Weights of a small class-conditioned image diffusion model: normuon at rate 0.0041, trained on rendered rooms with furniture.
Rows from block 5 of a small class-conditioned image diffusion model, named by matrix and row number. Rows with one number within an expert belong to one neuron, the router's apart. Each number is 500 + 25 x the weight over its row's rms, rounded and kept within 0 to 999. All counts start at 0. Numbers have three digits each. After the name is the row's rms in percent of the matrix's.
Before each expert's rows are labels from the 100 images, of 14976 (inputs lightly noised), where the router gives the expert most weight on average: "responds to" is what is common among them; "colour at peak" is the nearest of a few named colours to the mean colour under the peak. Only what is clearly more common there than usual is listed. The data: rendered rooms with furniture. In brackets: how many of the 100.
# router: slot weights (model.blocks.5.mlp.router.weight, 32x128, trained with AdamW), inputs 43-85
# up: expert up (model.blocks.5.mlp.up, 32x64x128), inputs 43-85
# down: expert down (model.blocks.5.mlp.down, 32x128x64, transposed), outputs 43-85

# expert 13
responds to: barrel (51); count: four (49); umbrella (48); arch (38)
colour at peak: black (96)
router.13 093:507558488494515523498511525480461494511479481495491497466468509520542516536523545478486506516526524462527544469449494494524480467
up.8 089:506491560498490475475485515500531497514496475522503448512520543486534500491525494510476521525491474492483483517510475495503450472
down.8 095:514481519490478458481527483505493497505478457475481478459520538489497494519515534508481503490508475508500497506517471507475480513
up.9 087:536530535524537503535493506475486508516481473457510501486472477502460476470484482494486481497476490481487482501465530470528501451
down.9 085:508485475493493473513478435524523486501560469461536522546477505511479495515503513534521500535521492520456490483517548511498500509
up.10 115:464469469474463461489495471514536492473529482501520522476483506514502515431510515458502505514577514536510498471489453508502478530
down.10 121:496530521508507535478488481527495520514504509523502466478538501499548487520532492494529473464519508504493500535488461497504492513
up.11 101:494533491496483522511539489540498540481479506526511460515492483500501484490478460464483502484450485513507502521493518490523498494
down.11 109:472492542465518497539499494548481486522507512537514505490510495494519448519490524463489523592482531531507511499450527460486480538
up.12 110:466459482518510493482468450509467506519552487488481510514469499531504510473479492549470519519479511523487518481441480496443500515
down.12 106:510513458511484512483481496523537468511510516517490534516484524480469479505523500491558501501486487467518559467524467492483523513
up.13 094:533530481488464521499477505537532472466487521545516545520506483483504480505443534514480503481557523488495518490463485515511509519
down.13 089:487511476500536530512472548477513507480508517479492505485542492470478492500515520500496494542576518464500499510525461472533508509
up.14 119:473483487458541453501482446509498548481507504530510501516514493549519501545483474513503497467480509567533471489539504507477529500
down.14 115:517546490512504461531551476503495543483471514497515467504514514471540499450493525485506511526522528494487552511430463477450532484
up.15 087:557541497534502508491491499516476520476460498524484533453479468491510511489464495511501493486519508510536481499488513476500521475
down.15 094:521460473460499500472514498523517514518520521478473504530512511456498492503458531515532479475525495501502525535473493533512461506
up.16 106:547476508486502537511505512498491515467517482529507525544460479453510466529480468543515513530526499499517481494488521509519486449
down.16 099:499480530502476484522513492485522525503450478505488509490541544510493480510489542498491497558525508518502486505498540471442505532
up.17 095:495447495515523474451482477500526502513507504482487521562493519502530481519475541527512497489517516520517463504556517511474517502
down.17 095:479465487515491438471501489539559486478497517467532446514449495494498487463469519473494545520470504453505473494517478531502503533
up.18 079:448487496492432501500479501520511522512457498522462520498481470493523531515471465489485526485501500480452560503463484499543466485
down.18 090:506534470472497533479484529505464472528476509511517482519478509488529458529480461465512510491513524489516503455473465502547501529
up.19 103:523501507502478486489484513473528497500477540541489498392521493510529478525469485548451501493506525458502517496508516511529488494
down.19 104:499491505508499523492457479504425498492521519470500530508508473440520531513490519489482498493510462498530522501467509537508487503
up.20 112:483538528520516512501507502480544478504461534507531497493507499537491501498490496494524496477513545455497475523491476492514479521
down.20 108:500511468480472498474499504513494482463516473476508438505525460482517515467477498509490485500522514502464503495468496499501482524
up.21 100:506495494513513511505462498531526500506443462509555501548493513524497522535507452576533498485505511492499499497479474514518487426
down.21 096:495491489544446500490485485514555502516501529494513484493465501464505518515507514497510480506547528506492492489518491477489533485
up.22 111:486440485540526496483489498470472456484490465490538499484532489486462511491530506507522499523511461468540514505488474480494465506
down.22 112:509476459521478491473518490505490483492574508517497474548508467522510471481521516531478506480469467445489484520521534485505477483

# expert 10
responds to: count: four (53); table (50); arch (37)
colour at peak: brown (66)
router.10 091:472489502490470484461499471459483486515531501492519510544541497507463557505506523500521523488485500488500527471528500495568502467
up.0 104:491466463503514510475495521495443535470477491467517496483474492512492461505489492462480515528449478551509486496501494492523475533
down.0 097:493473478504472502513486474496561523495521482437489487517499482496460496484500524497481485499491492486516496513487436510518500517
up.1 100:534487490520484461505521526532531486502507509510482508463508490479502455495495480467524497475489531501500491501495517491492495483
down.1 103:531466512460486507536457513501491474491520526504475483531487481492490461497496505528472531530482492484488466503518498433468476507
up.2 102:465501476512532449493499522547473545549508486492519462479546520489471515514508514490492509517529433521497515529492499502536487480
down.2 105:489510496513521475492514495555535501487481526492501487515480503503516528530501502497498470525530475475468528525524505457535491497
up.3 103:530508498504524459495508480481512493471505491502497498496458485504528510469482472523525497464559523459493514481516473518472505464
down.3 107:504522517488502495483502460485465522511487531476500499501496483462563503534540494495486519527489529493558495514499471468519501491
up.4 097:512514499495456475466529490492503497513528464495505498511518520539481506517501503546473509551488518513506475504504476500464475542
down.4 094:499509511469471500455516516532506506492465501497498507521521511513467482515496493513528510467501490543521478435493485514490486547
up.5 106:518474482498502516494498503465527468519470494478506502449489477518543507547520504486519504485521504483502509493474491520466525453
down.5 115:502452498520523498511502518514523459497460536500476492464489569528496474520493472498495526501511506478514512479495498489488457485
up.6 086:495552501470492514486521497539482486521468530518546476472498514519523469496483510504521522458556488523485554515475453515464489467
down.6 089:507483485488492494505523543492507500493526545494505488515502498514516469496486458502529512484531508516458506546471488513485524499
up.7 102:525480568493548525515469515449448466498521519515491503502509510481487495510500522525481515483526420500501528481523458473508488508
down.7 094:513542508505487440472522485508556494474449489520492514471513529514488497495516497502528471517462433496484497517431466548544526537
up.8 114:519488501535489512481514507521547493485494479517518496477451484497519519507497505500515503446450533497482486492516489499513471450
down.8 105:523528499463506549481489492482486465494495474508516489494481501531468478493523489479447473541498510537486516484517511523486467514
up.9 096:496481473477501468483481527468495464519495456458479541426524505442514490456482503522515502479550492490528552478502498518486511505
down.9 090:502478513473468452509496521461513488519550544473500505551509516490487461519527495498481520512478490504487509537478509498531522494
up.10 099:532498527511497533477518459498485506478505501480521520465477473516498481497492513489518500528504508503530472492501525520512481530
down.10 124:494527492509512469479505524508492456470462497534461484493487523460513540498486486511507503501489482475485480495476515447498482501
up.11 109:528505469512487474525550498487529488481513461509508491433501501489448530454531481536491495545491517488472489487489469504487494512
down.11 116:526481478437514510496479517543456491526510481503496486487501486498470517542535496449465480475496490469488489485523466493495471499
up.12 098:527492473457489501500479510507521519488508454515533491520490480497447515490525504479507506514488503551548504524499529526492495508
down.12 104:471549480529561516519487529540521528473471463516488520494505483502498538479499466528480519498478547529511533484480498465472481448
up.13 085:510472478503439472490509505528531499541523511524530505533497523529520505512523467477492488522516485450512522492542505508498538571
down.13 084:498498488505509532523537474478483539530510536488505522528506510506516473492524474520513495491456473520514526518506498515505535524
up.14 094:492518516506437488497521485467517455478452529496498520513475493498482512477505498497476494511483540555514448495493522521544451458
down.14 091:460519500512508537491531540458444506485509485499495517490456479538538480538464448494489549513516529545537484523495470488514490473

# expert 2
responds to: pink walls (33); white walls (25)
colour at peak: grey (84)
router.2 101:545480484519508486504512527477547474514477517488527504484499491522520462468517485494521478505508531534483445530513539536498543493
up.0 131:509491468495544507518483524540442487490507464494477472526527520520507526500511504497488503506503493481508513468512505535504515516
down.0 140:527511480561515488532546490479485465519494496485497492487505525492487497495514487544521527508491549514503466520547522477466502488
up.1 091:512497504509515467511457502510434547491466506510466463491500494547524520506510494515497524455538494493526534512506487514526490467
down.1 089:529507479456494473474521520487570561550521489512514521498472494506500502496481500536505521487497449493480483509495490492518494434
up.2 099:517503525525493471499530530499488524505534502470474519493491453499556482501465507512533485478516527460472524495523523484554460466
down.2 098:506504504506528485469504489477476492499506535523513548513514459498548561515506472541487453533501506475496537505496505493540493440
up.3 099:567486543491520554481474527542458475501528529506484477486516506538484514512527518529475514498528476489475475501481514505457467487
down.3 101:568497515490490500462471474483550532469468468515521493513502517505514519487485516496521521516537447508527520498493519476492512470
up.4 103:502514475534499512495522501461505542468496475545470517539495469514477456554471474548495514471521497505484472487504508515481496451
down.4 090:511484476469516531509523500444503511507526511531489487472477498473520525482439468474470535515475479525498475538494513490460490451
up.5 108:430500473528468438519528483549495486511515460489513499524476505548496525534480516436462494464539507500496491500477474525491527469
down.5 100:422485493478485466481450491523529522475479495495505514519522509499519523489496488508497489516478471487523507506525497479493498459
up.6 102:458477500503537477487496486499418529488491493517500524486478508522523534541481507491511516466538532539516502488521483500506510490
down.6 102:473484503494519493501556509530529515549531482526515526492505504526468488501535511505517517493487554492517463522500498497504464493
up.7 109:480544512495506506507481483515499466491484521495564531528526477482517495526439505487523506517457518511460479526469470526500537512
down.7 103:448488497480490518505513514492515546500493487512506482513499513536497506504515486505493490447498499536508461494516493485509520482
up.8 105:495520481509497516502543514494454494511498451501482496559468510502488514480499458516503507515522476500521510499502454463517436507
down.8 110:492508526502550531502497455466527524523523523491472469493479525497435527506468501521493519509537503461518459492517508493488496462
up.9 089:484550492503502458489503474527508537496464443512541486468531462487542521549477495491492475526487512489484515501470465485540520509
down.9 109:486505505496498471514500516533507516435533470497512457504500490513506533474486488530523527502472502460521492523504474481516476539
up.10 115:494512449496517498510482498466462505456497512489533467453508510501478512519503492453478491484505524511500463497499508461503511486
down.10 111:476458501516541461506511470471547511481519467496517484446501507489491482525498516494504483526526491527514514502473523484531517541
up.11 102:466481483554467478519497490513481491490488442508467558495505453481503502468453482490461509516473464497502504495507534500505476494
down.11 104:513472490456545484469424463511500495509506495523504508478523522530507535498449475484496499507485469493503521520540481532499529503
up.12 098:480486496498537526515524468522485526513483424458492504558483483519513534536506507528488486484522496451541517466497470494475494529
down.12 107:510510541501513516501538518517552497473503463454501532527489505482513500485489520493504504470500478455506525496438474463462479502
up.13 102:478544487477484531505503537523478468505482523466483514543498485487480532481486515502532489513489515459491475482508492521472517483
down.13 102:533485490462497539510492494489512513452474477468474487466481476501518494506530476526478504503457499518522480500507484522459502468
up.14 096:509501411512512473511491499509492497521502505482521509501529501487533522516464483520502508470509509516561541485482496513459488500
down.14 088:517467527506526486499494507521524516519499490456503497557514467526510447442436441537542544490523473498473488500481547477526537492

# expert 28
responds to: white walls (66)
colour at peak: white (65)
router.28 088:521469530495472505520440461510466496508553493494525515519489531544509475524539470549514496532524497552521513491513456491489503503
up.8 098:518507500476479515527499505542485496467513500548478467483504505536476511493517499527526519502557465477524487484506521506526510500
down.8 095:507505491508494466491512499489487491523501487503482482545508528458463518497528489474484499474528469516520495484522519508479494502
up.9 126:523468486551532483497509508507464516542475482497517524487518512504486501475484510476501520498554490483514530485470482497518479475
down.9 117:486511503477527466468506470468497464495526518499492524479488473495513511508477484490498477506527504454490507517517498513503479487
up.10 100:467487480494491480525509490474499479451460518551506511542482484497539504500534499496506463499520534478500522520452514515481507477
down.10 110:503551522489491511512507535514501467524502524518452486453520460496517505506535481489505471477533502488519447525501495478498517468
up.11 095:551463519474502505497538528478460484549504525545482512459485531497465532493487530506473491530490532509524546525460528513472504518
down.11 110:550477511503536498484462494522557497493491498557506529503499505519475498479540521449524442513481507494502545503537534467501498500
up.12 102:510499503558500514486529480485494514517489506525482507541481499519529479502494512509504476536485490535506519520488528460481516510
down.12 099:521461482472494501480500527499504495489473493496490482466526469463512502501500514502496515444434514526519537519492517536486522528
up.13 096:537521507529499461507506498476517531513531524477499501458508506507488500495481504521514552500537534506506490513470551518455487491
down.13 097:552547503510503464491504476498483518504509505496482461521471497464524441492508475488524505464529538518489502504516544507473439491
up.14 100:563493478520548482509502480451460467481494476490496475531462482528503503502457508476481517475522477508507531480534465500482508529
down.14 093:564521468486485449493501499452546472492517521453519486494527495464509517498568490469495491506542456507505546506474473526473521511
up.15 103:531511451494495487481510476466531505488505525478509503459503499527500534507524498515487507450466468524475543505556480524458464533
down.15 103:545509484523497508494495461486485520490522495537504497492490523468506485480472511468467495499501495516484513492440451485484422504
up.16 107:496511445488499485500505523511486503543556473514504539555525461509468531500482487509469513515473518436499514470516488483494474508
down.16 111:483529479484460501524517459525545506421463491528511539436509494492496516490485538478496488487514505474474502492496518501511494487
up.17 083:457507495503453547507510507550508516523488503524487508511525521496515509543484516548512490528510527564479487469490473520504492469
down.17 099:463492528471493563539531450554508496507492526487508510495478509501536492471515529499473537454496483554538459492464505503514513495
up.18 100:502513497479525490506510461474504508495493468499507471461537500541542547500534499496496535483507541448502495469529502540496481507
down.18 108:511518484508504527502523488511529497496516505472515481543529483498540488490518514484509512510484526447504517466467505458531488491
up.19 086:465544497501463508477503497513525492504526474460466492490495484530490495538494533486465493507489523514513510476460435486510537539
down.19 092:451513500490479515488502471493536529487502492501542516521493533529498503488506429495533499519496512492489558528530444507532484470
up.20 100:469506519514559477526515491444517483551474476477499478526535495504546512490524500501488553456524529497471490492556493452560517478
down.20 103:517478471524488481504480520467480484456472539509481468477469544473521520513474519491543488530512529517480481501465492525558485464
up.21 100:541516510545498506483486498480522549504474487544484499451563534522496483476516494513499486530488454520496484462475503494519477510
down.21 104:520463509475529527472485486482492516543505491525516511544509515511514530533510456522488481474479462492496519503509541497507452514
up.22 110:466445489519488491492532485489515474503456492514515490561485479508510521488504520483517540567510496467495511494525492499474503498
down.22 099:471447526519532484516531480498521502481542509533500474469483506511503511493504495522481494453495473445506493480507477513518493503